From a checkpoint of a small audio frame classifier.
Model: 2.24M parameters, log mel input, activation silu, depths [1, 1, 2, 1], rnn gru.
Training: soap at rate 0.0018, 2100 steps, batches of 48, held-out accuracy 100%.
Rows from block 4 of a small audio frame classifier, named by matrix and row number. Each number is 500 + 25 x the weight over its row's rms, rounded and kept within 0 to 999. All counts start at 0. Numbers have three digits each.
Before each channel's rows are labels from the 100 clips, of 14976, where the channel reaches its highest value: "responds to" is what is common among them. Only what is clearly more common there than usual is listed. The data: telephone keypad tones over noise or synthetic speech. In brackets: how many of the 100.
# conv: width-5 conv (model.blocks.4.conv.weight, 368x288x5, standardized in use, each kernel summed), inputs 144-287

responds to: key "*" (98); first key: * (92); last key: * (87); number of keys: 1 (80)
conv.13:485470456499544536493522483453483480505514508473468481488510490524526508484514484474511532506507502517497463466471494504541516538517496470497507517526472495458487494496458495486472538494520498500554505510484489458519502486513509518524491511501514507520508551498472536525478472522547499535476490473512527510546527505532514462492553479481514529522501481513472524448510474497535494515510494517537500529550495498487490522493493499534516

responds to: key "*" (100); first key: * (97); last key: * (91); number of keys: 1 (87)
conv.74:486501499466509554500500491494522511525498537484465501496469504519529485534511472486487504495510508488511487493480486537533529500492500487519522488520509504480508535525482506521502498511488510498540524504497463412537480507518533520480483515488510483503488517471485520560519488507526521500474514489494541505504481469498501507483549483484495509468506488513500508497548488535517530471520513473537520490537501494477458572465460502482509

responds to: key "8" (73); reverberation (69); number of keys: 1 (65); first key: 8 (54)
conv.300:463508464487508440539522565520493516527479504519478482514549481473509512495536447475549522490486489482519503512499527514487479499494511533524473490449534470500499486511528520474561492492533518516515504497463533524488518513462525531493505457533495400488482470487504534544502540492508463526513479473453476517533504457495528483459432511472469519461483487489497524513483517487503501513506529486482484525509510502461517508515455490485497

responds to: key "1" (100); first key: 1 (85); last key: 1 (83); number of keys: 1 (70)
conv.92:503527470488481478529507496505529494530502484483517527508499509469476509517496494476508539486506552542481519519534491503496468517510484500491495522454503471475462512472502524508495468513527511557491518522506560517535526461514474517499482470426484457487497486508527567522457541498543474537538532521473484482527536514493494471479528520515522498517489468512507493526507484529459478511484498476489491503486469497500463546541511509494514

responds to: key "1" (100); first key: 1 (89); last key: 1 (88); number of keys: 1 (77)
conv.66:535482506493516402522473495486494510526502476494513525497515534498487518501496514486487495483515519512478506527545479537530529494429513514492496497524495488539442535502509489477486492496474481518457528493475552528557501508533490521481501512481485469504508506483487516489508520471502498493525501513488506483494478511530513479509551492514507497509481485470508453482501478494471481490505476472527511496524508490484445576497479515489464

responds to: key "D" (100); first key: D (90); last key: D (82); number of keys: 1 (71)
conv.18:526472507529534507457515479456524534483513509530481495540522579508492548503494518520506454489509467531539479525488541515506505501508532468525494522563475446465497443513496472530530495501505502535489526513493517509514487509493485492504521497533481525516507515503482466499474523537481452493468502500488503515484531527514510472473507475528507488486468463473516509521507494494542526486488457543475520499481500457536453480501469508485500

responds to: reverberation (96); number of keys: 1 (90)
conv.196:482488508462520476499502520482477513487493488512472476542500461477528520498478490448499505477506515485493517515449514466487516523536483484491488450477497493542465511479472480507486467474483483484463471495450473482491491514543464553525492497518510527491502502543490486536492501496455522486491461499480505516486465520504501498511545518444489523498492474491498481477510501512510519462496494495555487490497483475486527573490493559510529

responds to: key "1" (97); first key: 1 (89); last key: 1 (87); number of keys: 1 (81)
conv.83:527521480505505481471473468473459532515489485483471473495551517532472496481459532528513470512534514486503494480521504540503523485487544476504503476506490515507512493512506456491505514514506432484481477496464512535524499508523497503542463526506528529576495491518504476489462515480531500506531542566497500503500471522521499482538553485517466490512468502470520481490522485476516478504512416489502499466514498518436477488513546493504504

responds to: key "#" (74); number of keys: 1 (66); first key: # (58); reverberation (55)
conv.341:470511525521456479546490481503491521476501504550511496487518508419481472491510521511497510504510509523489525492546494524535476475487468510511535483488569512493450495511510508511538504502477511479547504489500479522487478461490462511461460496506487516506490515488495505500533468510494508498526461487491459533475498491513514454516502522527492527487518517477500535471495530503489474496478477494515483478400498468475501539467500494491470

responds to: key "D" (98); first key: D (91); last key: D (88); number of keys: 1 (83)
conv.206:504510498528506504483484516452523527494468501469546447532515476491460520492529526492515479500489484502513483456523500492494536498483520522469472486503479508497497466473475428473457473518497478511469540505475502497478501498506486494487501535497523528559507539481473509511494549514499509499475526526501500562509533534520503512537488539495505498491544519520467505527500506517465507564470493529535501500552526503482513462460533523519523

responds to: key "#" (83); number of keys: 1 (80); first key: # (76); last key: # (69)
conv.245:512483489492520536479512465471494510520482446482451464389505529490496504516503513498485490493521531489486449483497493503461488490499504488519495501488501521495543488508533524475499520491524481476471509511521518517488526520500511497499483497471513458526522531501503473476460506506506506548494484504551508503514460473532527485495491457486469534456498456487508521494500514558485501533482595479515494488473515540512470504514527533540508

responds to: number of keys: 1 (100)
conv.105:493436496503514524481519501521512555510477485491482486521511493525489532458498510502504493491502484502506485518482539514515547533502446524501436488463489499491510494515522471494487461510499543486481539532491461498510502512492442461484511492513475503480452498493502526501520460487496540504444556510496477520542519469500509471527522451497457537493488471529522510499489500460464452465541469482487509484450513480524495581475513524451499

responds to: number of keys: 1 (100)
conv.55:505524531518514513496510512511506504521501524501474469528494530498499483499495497496503514494488491496515521493522505535481498497503523494502511510494484483510503597480501500507486488488509512516561491501478489498518485534486523495507476508485520505538528525498486544495537515524502491492550504500500498494428518503502547482497543561495461523492523532514520500503511482512482488489503504515492535524471477520500499624566496496539497

responds to: key "2" (100); last key: 2 (91); first key: 2 (88); number of keys: 1 (79)
conv.67:494495452494482450520486469538487506497515480509491460551514497488486496499492505523519509480493521534443504496407508475483492514527525500499500466500498517510434524479498467491504510495497511484469499486500537516518506523498494515542531490519500529526513494477509514492490500502527485514560484518478515513495527531525514465479489518490546525509493498453496491509484529456445507519496571483536499510470519527542490543502489536479485

responds to: key "5" (91); last key: 5 (82); first key: 5 (81); number of keys: 1 (80)
conv.271:470515491501519468495491538487564529484485505513512417479527483512494491530482480456462499524487494490443461506527511552523521494447493520504504552491464519506512438527482537513505484485487494483490498525564501529468495530484492497509475521526506532531505522493515500505488525470536511480519501499531512511494534498492509529479499505530519505551518495516505546505540495522467514517486519499497499530543503459515511472522513539496486

responds to: key "8" (97); first key: 8 (87); last key: 8 (77); number of keys: 1 (71)
conv.191:464560467540520519431522533470508504493491521491517435440478513501499467522532493523458499469462520506503559483510491489525458505473501497484500505481487541482477476536479523519524502514495482528529493500549515526444477507431514468497492467507525500558504548508534487525504516506515527481506526512506533518518497510511469508507474553481535491485503460525533510536474510528523530525522487487488504493488476487484560443501490531518508

responds to: key "2" (91); first key: 2 (85); number of keys: 1 (79); last key: 2 (77)
conv.33:515496462499475501505521493482510471480489509514455497462563537490504487500488483517488501488508500477505441456498496516470531467494534494488484456476484504492457507496499491523490457507527508483463496465524507532511495485504502522490505519526511483602510548529505499560465491473459481542455468571480494536522497522537480531503480467517468498494519476491479468475474514478464479491509529529515508497535494537478493487477513539485489

responds to: key "D" (85); number of keys: 1 (72); first key: D (70); reverberation (52)
conv.95:502500499502504512466491514525508479484480509507507524517480537521491519472525473493506427481511478508541524527501565505485508501477489522515447466537510503492512494482511447502521499516523522467504513504471470515506479515486540493500474449477527475540533510518535489477470500490465483485461528495496515511490497494461536486475481507493447456448517486512506490516515477523471485511512530482452502477474512500488512517495519483525531

responds to: number of keys: 1 (82); reverberation (58)
conv.305:486436495469468506479496513481499491484438539490501478482510509515493473470542473451512507499492433472493497474495479488461467503487516504470487487472503518491474489497466505515484477501483502528488467478434517486509493500499503495515496527505477531513490495493487518497527520489499512467556497515510521575485498482496464474482533520508529510508502524495509486484487528485487506513488515512562512504480519489517499601552484514585469

responds to: key "4" (92); number of keys: 1 (90); last key: 4 (89); first key: 4 (87)
conv.172:500520501488513516482525476457494518501531487499521511504531545471505483528503495486494480514487457519498511516479523532508507508448503480512509481495515481544526574553464476477453521529514498479471508515553495557438469489477487498527468526505502479502519538476487502498504522476411456527494431470530507490510516521515504509462524487508478497498483527504491521490542521505438483507504537481520495483514489538464527490512512524517513

responds to: key "5" (95); first key: 5 (86); last key: 5 (75); number of keys: 1 (70)
conv.231:497479520512471472492536497497530534476555535523475478415496533513529504548503498522467515511483527520471487524495494509504502540475511513526479477503512457525477497535482469442539504517476531492505500528595520543528499488502531477518485482477493520460507532503487482500533523495481503482507488476460515468477486508484475474490494520507511511527528503543522488526523450524470519523480504476547510478516497557508526467539502521488508

responds to: key "*" (94); number of keys: 1 (92); first key: * (91); last key: * (89)
conv.170:511449520515475501452513512503476488514487521522494498497529553518498502508493475536510539487487480479516496508485473480528463519467462497505515495479511509489455550439480517550500537521477477489514530511495519497481500496518496470482515504468512463520479483492505512505516497528509458548514481475512508485482487551496446460466513497507476488447486509485504523479512456567472474477522542524499484508498517459528472518479496482506461

responds to: key "D" (89); first key: D (83); number of keys: 1 (83); last key: D (79)
conv.90:482524496551514477471493513544528468481482525490475461475511502483478497478490471462493470492502496533516510512500490489475466531506501525501507486476453508485518515455498460510518470537484508495499478478488480483450498468504543483502479500486448481488555528483483480493462488529500493498511504474491523483533488513493511446495580523497518502492506491553499464515491512515496462537514476478507531513519477501460551531532480460554496

responds to: key "3" (100); first key: 3 (99); last key: 3 (97); number of keys: 1 (96)
conv.108:502494503484571523455487507514491532513508477509484513555553501525486504511530491522524487447507436489487485483511537517514556501480482505506479499500540464497524546502474495446457519518518507556472510538495516510473485487486445510557497500518463501517457466506532493524493484485501466482492514475494475479508505510482500499523532489546518514474506465458473500504519509493553517492479501477509473492499498499456464547500497495454520

responds to: number of keys: 1 (84); first key: # (43); last key: # (42)
conv.289:496501469501497499499466493463480485540479535522503497485518529517511496515493503486450477484508499505462511461483480471525475498467509488498487507456518520499507485517491510505494488533529512476505515495488447517494536481478517445506481479491506487521465486460500515475451487511498486467509548490529529545504523472451491483485503501510507534499476479507457529476540503533495509485489517468485486480433513457500479540509522489489507

responds to: key "#" (100); last key: # (88); first key: # (87); number of keys: 1 (73)
conv.40:513513528557484452501507491478487539535454553506420469543475478474491476494478441473511473499501474502456471516459530474483489517491480455471487476494482535479489451531522574541473489499513513488499508486500470477448491505550537495498532508486491493528534493502484507492485523508480486514513500477546514465477515460498509474505499490503501479539497514534501492467462516504505466459483523509525512483485504527506479580488503510458488

responds to: number of keys: 1 (94); key "3" (55); reverberation (53); first key: 3 (53)
conv.157:477528523499511510496486515519500506527512492494474509464520482519500528481545484489471515474575471451501519465493566523470502469465498544480482479508516490474546499503472456523503489484492509506490560519506420486517487464505455449480488468490552483479514475525492527502520493495496495493504519489518495497534497541468484535503512473480479516495520523513519513510485504460533512497510491507474504520511491501485460540428486504518501

responds to: reverberation (100); number of keys: 1 (79)
conv.335:499516485492512517541523506504497517491522494497491535485511486487507498506524471490490503514500514538515463525500554515445517549514527501463510497511465518516525500474526482484498509512520505504503530492472479468510456512457495503527520521493483510545519500503504492548490496533476507507530539472502469451483520470497554515502527498514483476525504537522477495480491468513442484500491447496500508527488490500481464501545478518496567

responds to: key "1" (89); last key: 1 (71); first key: 1 (71); number of keys: 1 (62)
conv.253:511521483529534442513462515469520506496513482519466498460491542513512481497495508515494528538487498486501525535587506514519517494521502524523561515506533496538542451475523476495495474506505517518507493523553538547518511510462492436492464518472539491504489488499485501494522496497520533500490508523494524504529536486528498513497474518491494484524481492504477513519520465472479534502524451460520511479495486509509476444462461519476469

responds to: key "4" (85); reverberation (81); first key: 4 (64); last key: 4 (60)
conv.292:490526502493450455533473501463489486520511472517490500478543531431531513549449498514479538485490495471466495529498496485515509488517510466497504507498480474472499499463465464448479492492511489503499505551515508511486477500464481484493485525493495510478495519501497497497488463503510520510486459517473470570486510521456489503449522547532505520489482530480515482510479483476464512480502444490497518457565470521483520527477506500497464

responds to: reverberation (80); number of keys: 1 (80)
conv.267:480526537534513508488530455425495514486483535481513420505522479511514470457502456515530479478500514504468507499487520507474552468492521479483471510498496518463498441498499547510525468479474523525468506507454495475465463526510539481480520514545530509513537520538493495533503478498503476507504518493480525501509489499494501488481454477514505485467516507524503492472465469475552490489523497492532475501494498470461476524531472552508497

responds to: key "4" (100); first key: 4 (93); last key: 4 (92); number of keys: 1 (85)
conv.49:480512513510480514471495473471539510506528498499496507471516504554498487513491525480537493545497519530499486498468509522446502472532509502515492505531488518531503488524502498490490498476522485499485515487453534507453510513497498486506501541483535489514494505481475504516466536487466466499553516514470503493480510513552481471505517508485494502541488541539522487471453484480470502519476477494556515510478505522506534543553499539506512

responds to: key "D" (97); first key: D (95); last key: D (89); number of keys: 1 (89)
conv.135:487488515504509498481489480496475558467503461508502477494509535515529566508489529479500509510490512497453521485511496523532495496492494556517495474553489480480505531462499466511508480493503485496515498508453496502512528460502508489463457496447525494529491483488514497492492519478476481498494504475519499536505502523535486449483501559519524480508493478474497482549497538540519528538492522519516537460492515440469455525476512465490492

responds to: key "#" (84); reverberation (68); first key: # (60); last key: # (58)
conv.351:543498516505500464481536509489478485532564572530494533511533485507539528516507546508538494507528542508494503522517504491495483527499499530473514479524505541522480585509489549527508500501481492521480522525505452504494457498488480541486459469476484496499483529500444491509537511492473542495489518458495500484482474478534489481489503523487481522472522506515493525469513480473460432469480496478475513527458500505503505496479498483492529

responds to: key "#" (66); number of keys: 1 (64); last key: # (50); first key: # (45)
conv.101:513480521523507448515480514509506544520499505516479476537514525434465531473521530478477490454525475543488511545477512514503527526524486463477529556487501479511484475471518488492472486517492513495479538534488533527538524499503470497513491497464511502522504454483491489486515486489470486515491487455446490499507470502475481491499514528523510493474506542517496536504509484497436474490452463453490502527480527512458492549453522469481492

responds to: key "1" (100); reverberation (82); first key: 1 (63); last key: 1 (62)
conv.278:558513520495489423479484489503482533523557477501501533514517531467484486482506457500486493502501513513442516529493524516499499497501544525520500472535513503540476556491536415490507526502472484484511529452446515494509516505538472501468494517514496519535484511502506491522467498508516528510542482525512496488534502471492483505497544493506489494503463506439482492497471559509511467507545484514463515487479523510458488547496435520493491